config = dict(
    dataset='two synthetic voices taking turns or overlapping, over music, noise or silence',
    input='mfcc',
    spec_augment=True,
    mlp_ratio=4,
    head_dim=64,
    num_experts=4,
    slots_per_expert=2,
    layers=6,
    optimizer='normuon',
    muon_scale='original',
    learning_rate=0.012,
    momentum=0.95,
    max_steps=6100,
    final_lr_fraction=0.1,
    weight_decay=0.02,
)
Rows from block 2 of a small multi-label audio tagger, named by matrix and row number. Rows with one number within an expert belong to one neuron, the router's apart. Each number is 200 + 40 x the weight over its row's rms, rounded and kept within 0 to 999. All counts start at 0.
Before each expert's rows are labels from the 100 clips, of 14976, where the router gives the expert most weight on average: "strongest on" is what is common among them. Only what is clearly more common there than usual is listed. The data: two synthetic voices taking turns or overlapping, over music, noise or silence.
# router: slot weights (model.blocks.2.mlp.router.weight, 8x384, trained with AdamW), inputs 275-329
# up: expert up (model.blocks.2.mlp.up, 4x96x384), inputs 275-329
# down: expert down (model.blocks.2.mlp.down, 4x384x96, transposed), outputs 275-329

# expert 1
strongest on: music; second voice: none
router.2,167,214,121,255,193,169,237,165,225,142,194,232,129,209,181,156,176,180,262,122,171,218,229,205,220,186,201,170,161,246,227,228,204,200,209,237,164,178,203,266,162,234,231,157,200,210,195,172,335,180,177,254,229,183,209
router.3,213,200,152,161,206,245,161,265,150,73,246,212,180,202,193,114,79,262,158,266,141,154,260,156,178,260,260,205,252,227,191,200,195,200,184,216,119,166,213,253,217,184,160,151,247,153,195,227,201,223,196,271,178,224,186
up.0,184,226,202,158,38,273,165,220,214,200,176,183,239,185,233,187,181,217,226,182,205,218,190,198,186,219,221,235,160,212,225,200,226,204,238,186,250,184,238,302,163,172,245,192,126,193,198,185,256,217,211,264,229,187,233
down.0,230,199,229,168,247,238,241,145,215,211,198,182,205,272,225,218,243,206,121,191,201,215,170,114,176,254,212,283,218,190,198,121,195,181,217,204,154,258,226,150,248,196,199,218,259,254,146,151,184,197,234,192,224,198,248
up.1,52,176,173,153,174,210,241,289,270,111,196,285,249,205,251,143,180,213,185,178,98,209,201,228,239,229,321,209,222,125,201,221,186,211,179,185,225,222,159,233,176,170,262,167,190,130,210,209,224,235,188,256,220,197,182
down.1,200,185,149,237,307,139,167,205,177,213,205,216,185,157,178,199,151,216,225,140,212,172,184,311,193,182,202,256,245,189,183,277,204,215,140,260,159,184,207,191,235,194,205,212,238,148,222,284,240,259,184,181,222,245,156
up.2,237,165,170,226,173,155,296,196,188,194,179,164,223,224,216,156,211,206,176,236,181,195,205,178,312,188,166,175,205,185,183,250,205,170,218,245,154,178,188,261,248,186,266,234,223,236,249,135,252,235,177,255,205,198,193
down.2,236,222,158,179,195,197,231,206,275,215,210,183,186,204,240,217,192,197,138,258,209,271,201,182,171,227,141,178,178,145,208,216,199,166,191,265,235,211,202,213,148,190,229,209,135,304,180,226,188,225,185,200,180,174,203

# expert 3
strongest on: background: none; quiet level; second voice: none
router.6,159,188,218,255,226,123,241,214,201,186,183,206,182,241,268,224,110,224,213,159,143,223,170,251,220,173,181,187,180,166,297,231,273,253,175,240,220,212,200,239,210,200,282,78,188,213,185,145,252,237,199,246,181,243,254
router.7,204,215,172,234,125,140,238,189,234,204,165,156,134,213,216,261,137,139,181,137,191,238,185,274,165,193,143,234,201,155,204,239,249,181,262,278,235,191,171,206,215,246,230,194,208,172,177,134,186,271,168,217,149,200,167
up.0,248,145,245,282,141,216,197,268,235,208,203,178,181,184,254,183,188,149,167,228,202,138,196,173,170,233,194,199,170,182,186,324,200,144,217,182,286,194,257,204,205,210,117,136,222,225,162,161,206,202,154,280,146,227,236
down.0,244,132,114,133,233,217,232,190,171,172,259,188,198,137,261,225,131,176,136,152,171,193,177,155,256,232,230,252,189,192,218,261,146,226,184,141,212,161,270,190,210,196,144,189,239,189,175,187,268,202,232,262,237,168,238
up.1,145,252,195,229,145,194,210,261,314,190,224,143,253,222,199,268,140,184,197,245,192,209,211,205,138,144,245,242,216,206,185,259,220,257,159,183,119,146,193,185,238,157,126,180,192,264,239,267,174,262,198,236,210,278,257
down.1,227,254,261,155,205,217,145,180,125,267,230,101,208,274,214,194,216,212,205,237,180,115,199,205,226,222,201,180,128,216,233,143,171,193,257,202,158,278,173,156,198,213,191,236,188,211,183,281,235,228,140,192,193,129,248
up.2,141,293,215,199,176,233,259,219,191,145,143,254,233,201,188,156,153,130,214,185,195,150,235,195,266,230,268,222,189,225,210,220,224,209,179,187,203,127,187,264,119,194,173,182,190,224,184,188,270,198,164,269,169,172,205
down.2,236,192,178,141,187,153,231,156,170,251,158,192,209,156,170,314,198,175,162,166,201,196,242,171,149,206,215,230,233,178,236,202,120,187,195,165,252,244,172,183,195,163,165,243,235,170,227,255,178,180,195,202,189,208,228

# expert 2
strongest on: background: everyday noise; quiet level; muffled (low-pass)
router.4,118,136,113,198,175,263,222,192,220,169,146,222,248,189,289,139,153,185,218,246,169,242,231,100,213,234,258,167,255,230,194,174,152,227,142,255,180,162,199,192,264,236,261,234,185,241,224,229,203,246,190,261,235,231,112
router.5,253,229,247,252,257,152,143,235,145,232,280,191,243,188,262,232,239,229,180,181,296,199,234,137,167,112,227,179,244,150,175,188,137,186,174,218,179,236,206,189,223,194,281,200,151,184,217,251,118,144,233,109,142,139,211
up.0,245,243,191,194,243,211,198,208,270,198,160,211,218,194,177,211,224,275,266,178,174,175,186,101,294,225,173,209,143,213,237,213,186,230,196,142,168,186,147,190,165,184,188,163,194,196,275,177,214,215,183,247,216,232,273
down.0,168,146,222,238,198,167,135,168,249,174,213,134,179,216,191,183,256,209,255,192,172,234,213,185,265,210,171,157,179,190,241,210,205,214,220,102,218,228,158,173,205,250,212,175,176,204,239,247,244,193,175,201,224,129,252
up.1,212,189,159,174,255,235,220,224,226,167,123,172,302,178,203,135,167,118,241,193,215,175,201,151,275,188,254,255,242,219,150,299,232,165,142,227,239,189,173,207,114,208,162,190,169,180,204,150,251,271,147,227,214,200,157
down.1,265,175,164,253,210,197,171,213,168,102,236,154,225,220,224,269,161,232,173,222,158,215,249,155,205,231,231,189,238,153,236,224,156,216,301,193,150,256,163,202,185,171,222,187,220,227,187,232,194,181,192,214,173,164,130
up.2,120,152,145,185,208,182,147,189,235,232,191,263,223,206,185,184,197,160,252,170,263,203,178,201,197,200,163,231,223,229,274,218,264,307,145,142,183,279,251,181,205,243,221,213,158,214,204,168,241,134,249,161,239,197,220
down.2,176,128,188,138,283,239,253,136,137,184,148,191,138,229,175,160,186,260,243,228,180,283,182,136,164,242,214,227,263,166,150,236,199,211,197,182,151,235,186,244,203,181,195,159,249,181,168,309,164,194,209,153,197,181,246